python train.py --qk_norm=false --momentum=0.95 --lr_schedule="step"
Rows from block 3 of a small CTC audio transcriber, named by matrix and row number. Rows with one number within an expert belong to one neuron, the router's apart. Each number is 128 + 24 x the weight over its row's rms, rounded and kept within 0 to 255. All counts start at 0. Numbers have three digits each.
Before each expert's rows are labels from the 100 clips, of 14976, where the router gives the expert most weight on average: "responds to" is what is common among them. Only what is clearly more common there than usual is listed. The data: short made-up English sentences, spoken by a formant synthesiser in many voices.
# router: router (model.blocks.3.mlp.router.weight, 4x384, trained with AdamW), inputs 231-307
# gate: expert gate (model.blocks.3.mlp.gate, 4x384x384), inputs 231-307
# up: expert up (model.blocks.3.mlp.up, 4x384x384), inputs 231-307
# down: expert down (model.blocks.3.mlp.down, 4x384x384, transposed), outputs 231-307

# expert 0
responds to: sentence kind: statement; /æ/; reverberation; number of words: 7
router.0:141138123113140149112202152111100124118118121138153086141101124127150135139119135113108078107117141112119126123153137103146132117125112146077159121133165110126116137173105138112126126147115120135131083118126175082151133121207096113
gate.0:128119128185128128128128148128134155128128128128129185128133141104128128128200128128128207132128128159128128096190101128128075118128161115128128091128128131099128140128128128116198128098128128106119113066180128119128128117080128095
up.0:142128128128109171128128148130100151128128135135128128128128128136124128128153128128128128128132190214128095138128100127145114128092120152110128126187130128141117128108122128128128123089128175195128128093128128128128165128128128128
down.0:128128101128099128117180138128194128128128166128181128128128128128074128111146173128082128075128110140128163136128098121128147173128128130128146138153103128179118128128128147133115128128128142128072120075137128139124128131128128120
gate.1:136128112128128128128128123128128091184128152100128128110128128128128128105128151129126128128104128020117128098143128174128140137128135128128208107128178128155128168128124128128070076076138164159128128128128125136128128155146128128
up.1:143128084128166101144140128131069206156092128145185187157128118128168168106128171128111157117128129102128128113128102145186100128128214131057128128127142106177131128128128128128098074133152128128128096193162098128128157149128128128
down.1:128128128112117153084128140164128128128122128137149157077128128128131126128115128181128132114167128128151128166164128128083171166128128128219128144164068128128097128128108073166117102086167118128128128120158182123128182173130128128
gate.2:128194095126138098172140114138183128139069128124128148128128128083065128150136150128109128143065128128118147125128128143166128206128128128138148123128156135124128122128128128128140105148128062145128113038128128128152128128079128130
up.2:163205128128124128165128136069135128128155075128127187076111128128134128128128128110128127097128108136128116128088128050128135128128117107128108128128170142128125128128128128126128145128162064128102154128128128105128128120177128138
down.2:092118128071151128128128128166153128134106114128128128168128128154101149086128137128128128128128128154172128116100115112143128128128081128095128128128148128128113133128128130148177095128094156104128128098128134151096128134128115109
gate.3:128128128128092127163128128128136128107102128163154128133112098078186082137128128128110128128128168080105128084110121183128082164128038122128128106128177109144128142128128162128128128128128128128128128124109128128128095125144128131
up.3:181128120090128143128128107128128157128072093128128193128128133133158155168128128128150128169128100124128107128130136151128128101128161146128128122128101128128128188128128128163143128128128128135125128115128128109083095128128128135
down.3:128128128093158128090188128093130106128137189128128116128094128128128128128146176128128128128175128128128128128094139128128128128128088117128128128128119122128147177118128157128116128173130152128124065128172077128128128176128128128
gate.4:168132128116128153128128127122121091144141154121128118128128128157128145097128128128074128128128128174099128128112128128169128170128096128128128128128128047090128128064128142102128128128123150146135128128128118132128128128090128153
up.4:105128128103122085128086098135128181100147128154095211149128128128130102134128128135130128128128157083113124150128128128111123099103141167128128129128108128159128145128136116128128187094189114128128128128128128180128128128128128131
down.4:067148128128145128115158078128105054128128128189128100128126070128128141119128128139128128159140128202128128128047128137128105143195064128128165128161186174119128110128100128128182200128121085128122126128125128140128085128132063128
gate.5:128108116128128128128128092077128131128105108128129128128140128128128179128128152128149150128112128106096128149088145128127146104086122128128117128128128165153128174128128128174115070136128128120128107128128164151128128107162128128
up.5:128153066128146155081111149119095146143118128128062128128146149072155122128148111128128128099165187128122078128160128113173182181128106128164128128205128128112128128121102089128097166128164128128128128128091099092214123128128128128
down.5:128128128092110128135128088128128128128128112128128158128128128085136128128149109152079106100128128091130128128155128128090110087137160128128128128104118128128127128128094128128128128138158128068128128132092128086167128128128148128

# expert 1
responds to: number of words: 4; "where"; "is"
router.1:145149150144108108163086124144163121136098132061082105085116126148109173146141122191163181148134102098120131087085111115087091080107119129119106080090141102128103131114106143158145104118125137106120102132115115133082131127087158127
gate.0:128200128129128158157149128128097128128153119157125107156128128128128128172182128128113177128128128128126079128144128106128128128117128128128141128128128128128128128128172128157128080149148080121167105142103172128108128128104128140
up.0:128128128121128128123128158142141128188070128089108128098133128128128084128096128128159132128129128128128128101154105166164128207128128128128133140128128128097128128128128128128125128112128128132128128171158128128143128163172213098
down.0:128060128170212128128125128128128128142103128128128125128128128103094128180091156145147119108128191128093128184128128128121092122128128168128128128128108128128151108128058128128128147080128128130128118105128128128128128118128128128
gate.1:197128128132128115128171171128128138128108200144128166128176127085128143058087128128121069177128128129128128161128128128128128110092128099113138128128128112128158128128150167128166128146128128181128165128154128126128128099065080128
up.1:172128130128128128128130128155178128128132206129128128110153162093128128128128131107146113128131128121128128128128155122128128128102169143087156128177128128113128125128147128126179104128128089156164162107128137128128134116131062128
down.1:128128104102128157128049128161128081128046099128128128128128197118128177128128151128127128128118156128105139128128128135077128166128128150160128134128163128084128128128144128128155128128128128128139129128128143133128135116128128114
gate.2:128121080128128139128107106146093147093167180150157128149121128128155071128120128128123112108128057128128115076059128128158102079128128128162128128166081128128128055150128128084128128097126087128128143128128128067090069128128128123
up.2:134128127128128111138107128158128148126128172128128163144098128159128128128150182098097128128110128128128128128128145155133128077061136128151122128137079121128128128128128100149116128128128128161154128093135113117128128064126128087
down.2:158128161142128111178128128190083128152074128129091128128116128128128098128128128100128156128158128128133174128128124128092177100152155049147140128128128128099128078128128143140129154128101128148128102128184128128162128136128128137
gate.3:128128128059128128056128112158128119128135160149128140128128128128128100075143075128128128078132145128128129189128128128088150119127176104168163156120086128122128126128130128054185117147128128130132128128128132128147164137128128121
up.3:075128191159137137128130128128141163128150103120128168128124128128145128193116163105128128181141088156117109128128124128129090160133056169137126100128146105128128128128104128153128085128128137143128128128128134128116128128128128128
down.3:098135128128128128128128173128089128128096084128128229145128075126110055130128128119128128128128128128093128128128103119131128153125128132128160128155128128117128128112128125114143148128128095128128117128132117139128128128170128128
gate.4:178128128128110128128128091131128128188093128125113128128058192128119191114136119144131128116128128032137128128128117128090128137207128128128142128095128159128165124114171128146128128128173128128128128128128138128147128128159128132
up.4:128128123128120096144128128089075128128141128128128128094108153083128109128128128147128128105105128128099090128081152128179206113090128100106128128128154088128125128148099081128163128128129137128128128179128128128128128165128128128
down.4:128128153112089128128085128090128128128184128130128081128162168074128179128128128183128041128104082128117128098085125128128108128128142081128128088186128100128128128148098128128128111128136128078128146144161165128181128143138162149
gate.5:128167128096128128128128155128119102128114128119148128127128128128142155096057128128148128118128128144128081128128128098128116125067128122128128137081128153098153162133128128128128192156130128147142128111139128129128128081115125128
up.5:114167128110097113128128119128090130151128146128115128116128154128116128128181167128118116128128191128089128128185128128128130125128128128128128128128093138128128106128137128078131113128128128128148184123128128087121128128128128081
down.5:128084145128128128128172128128177128128154128187128128149087071153128128143178115130128126128149128128187179128128128128128099128125142128173136128113128128128128086062128128128135114128128128123125164128128100128128122128129128128

# expert 2
responds to: "please"; "me"; "bring"
router.2:143131115124151138121100119094113155122144147155094131137143127135184112110131120146131140141133140130141154144158149129159158184138127177144107117171158149166147141131165132105131116090138142148152185164164130173149156118106121112
gate.0:155149078110078128128128049096108148076128128115191128128128118128128128160128128102128099092128117128084102144128073128154073183179117128108128083109128128159128128117128165128128128099095128164128153159128068114100128128128128128
up.0:128089128111128065128128164128117128128128160080131128121128128128128128105128106134126128131175142073128128094088126128128104128128196055152128128120098157128128128221128128128128128153139128128128128128128128098155128128128098128
down.0:089147128128128159128145128136128097125184074107128128128141128128128128139128165128140128118128128128128128169128122083128101023157128110149122141169154128128095100087174128128128128088057120060088113118128193134128128128128128129
gate.1:100121128119128128128094117128128128089128109128128128131128128128155113128128132182128128128128029118019170120128128128128082134094096128109128147128128131128189128128128158111128113128128128110128128108128128128128090128087128128
up.1:107128128128128128148128128085109128173128174128125128128128127140139138128087128128128128128191166128128103128128128128114112087167128198128146128128137120128128128128106128128139098128128128168128114128128154140144128148128105094
down.1:107093134128109122128121128128128128100128128128127128128128128128128148109128128123155145128183128128200162084060128128128128128128128098128128103128183128105190118204128114185128128128181077120128102128128171128128143135128128128
gate.2:137128128128128110128128112091128165128088128134128202103128078128128148128128120128126135128117128103189109128128128138128117157128128128152152079128128093128098128108166082149128132128159164136139119128148171096098170128128089088
up.2:211099123151128143153128128128127128128111132128128092190128128091142128156128128128091128128128128070095074136128071128128133128128126140121128128128133128128128080169099163128128151128128128100128128114128091128134128093145128128
down.2:162122128140115128128150128152154128128128128128128175173128128128094142128126128128128128128134128128128128128128128163128128113195164088128128128147128128128145128111128183128128128128180142107128128114128144128128128128128128128
gate.3:156128144128128128148143128112146142128128087128140128119128128098128126180119162128128201138126128128136128128128128128155128128128148107128130128128128107150175128128153126128156146128128136128100165099128130128115128128128128128
up.3:137128170088128128115128137128093128094108136128147128128128150155128048128107128128128128144128120089117128128128128093102128139128128128128128174122172128128090111128168141115128086123131128128128128145167121080128097128102128128
down.3:155128128119167119128111136099106128128155069118098128126158103128128128128138138098128116128128128128128142176128128128128167128135128128070128156128128159128128175117094158134128083128128128161110065128128149128041128167142128169
gate.4:128171128128076170128131119128121128144184131128101128116128097128128139128049128161128128128184128117132124099128128128128094128128101128128128158130128128075128128128128128128113168134128128116093128128128105151128128128128128128
up.4:128128128139128128128128170128119128128117092128128128115146129128128194128019128128124180097128165128076083128203100150129119123128098058162128145156128119128131188128085128128100101121128117114081147080126159073128128128146128094
down.4:128145128151128128128128110121128061128128075128081128112080196113088128162163128136131128128128128128128166128086128128157153167084161128101128128125128083162128128119128134121128128165128171128109093184087149128142128149128165128
gate.5:128112128163128128088205079108125153131070128128137128128166128179128128128128128102128128128117125128128190129128171171155128132128128128128129128158128100128128128128146113128138128061128148128128128128128139128128076092128184128
up.5:098101157119163128084173090128128147128091143128128157128128128128128128112128166128128156110128128128089088185128150083128109079177128203116128147128120128139101128128079128128158128128133128116129092055128128128159128125126175164
down.5:128128102128198089122128128128175155128128128128128128110128182123137119147128128100116114128128128128128107113128139128178122198128128128151062123128134128083128147128128128128128097196137120128095080128128139116128128128161195128

# expert 3
responds to: number of words: 9; /j/; "beyond"; "behind"
router.3:150123157094143133108092137142156126126137117124172141165128127099090097132099099090087111131136149130165095182132138104106120150145154113137114165097104124103114134088105091148121139123141118125143134091091140128131109143131101175
gate.0:100130128128145080128128128105155128196078148135182128068092128126130119061128108128128114105128128155182128128157128139130128128138123128128128128147170128090128111114099128111128139168128149199183128128054128128128061128128128128
up.0:128128128175128135076128128191123128128124128128128125158196128113128128128128132128128102128128128102128128121128156128101128082128128123091090138128128134082124109139136128104126128085112089081132128155176159128128118128077146087
down.0:156128131123128198128128128128062119130128193128128128050133128128128112132133128075128143128128128128112139191128128128065128128128128168150104121128109128128135100128143091101128129128128146184145128182117128124118085128067120128
gate.1:061128100130128130175112081128128142128128128128128098128147125098128122086126105128070128128159091128128128142073141117128112132155128110125128121138125128128092128128141128117113131128108096145158128126123128067128127128126128083
up.1:128128174128128128128088128128128108128128126152139165128155119127128128128104128130128127153203128128134128137101128128128128144135128128128105128128118128145080128128128104128111128144128128128140128128164128128088128128128138128
down.1:128174128128121128128128128128128128123082098128128140112179128095168128128049057097128128128128117128135145140134128128083128128129128128128128128128143109128207145071089125129128131143129128128128177128128117128128128185128128071
gate.2:128128075176128128141128151143128128073128172161128128138114114128147128128128128123112092128080074128128128170157128121139143128034139140128128129128095128128089137150128111127105128178128128128128153128128116132128128128128119128
up.2:178128128074128086120128128128144128150143151128125128128128128128128101102128128142128077128128134128128097108128072176128128123128083128128128159061187128128128128128201153103128145089128128166147128128128128115132128128128128128
down.2:120144128148128128128128136082128128128128128128124185128154111128128128128109158128128159128126128095143117128109128109128101106139131128123128122128075128135155081145128150169128167129095128134128203084128128160128094128128114128
gate.3:128079138145128128128128128128097082117128151128198117125146128143128128144128128156078142118128128130128128142128128150128186172128128106201128123151094176091128134128128160097128128192128128125128126128128102125206128168153180128
up.3:126128199128146128199128128136128165128167143117128128128128128107131104128128128089117159120128123245128128107128048128169120131159085128128152083128128161198142128136128128108128128128087128128091160138134081135141123128139055144
down.3:154128133159096101128128093128166119128135105160128091128128105076128128104149128193128128122137128128128135151128140155128128128128078128168180128128090128128128128143128098069107096128127115153128128128083128128128128128130128079
gate.4:128195128128128128170128128128101090140128128102176128128128128135128113057128158140128205160091128128079078128128115055129096132128107136128121128147131082128127122077079128118128128081148115128128165128186143128140114128106128128
up.4:147156112128129128128128128128128073192128128088128192128142093128128071096137150128128164156128143128128128128181128128127081128128086128139128128128112128114189128128116128138122128107172128128193131126114128128128128153095128095
down.4:128140109132128128147128096090128128128128128128128118107128128128128128087109116128128144128128128117076142065178106128128128128112128128128128128132128128160111157136113128172125128128128128183162051128128128127152133128127176150
gate.5:119129128105154128128128128161106128128123129128128112180129074128128128136107109128152153120128226128128090148083094142098091128104128128114171128128128128098128128128128128099171142179128138128128094073128128088085151146128135109
up.5:128153128128129210128137107128128168128183128128128105128156128128128128173128122128128175128132181190157128128098072166128064104156128123128128132135128128137128128128128084128121128128127150128128104129118157127127158128128128128
down.5:128128181128128128128122128128128128161128094128112128128128128119135128074171128128121128128128113128128128115128148189149152171134164063128140128122128128128122128128074085107166128115072128130109128130128128128095128131108126177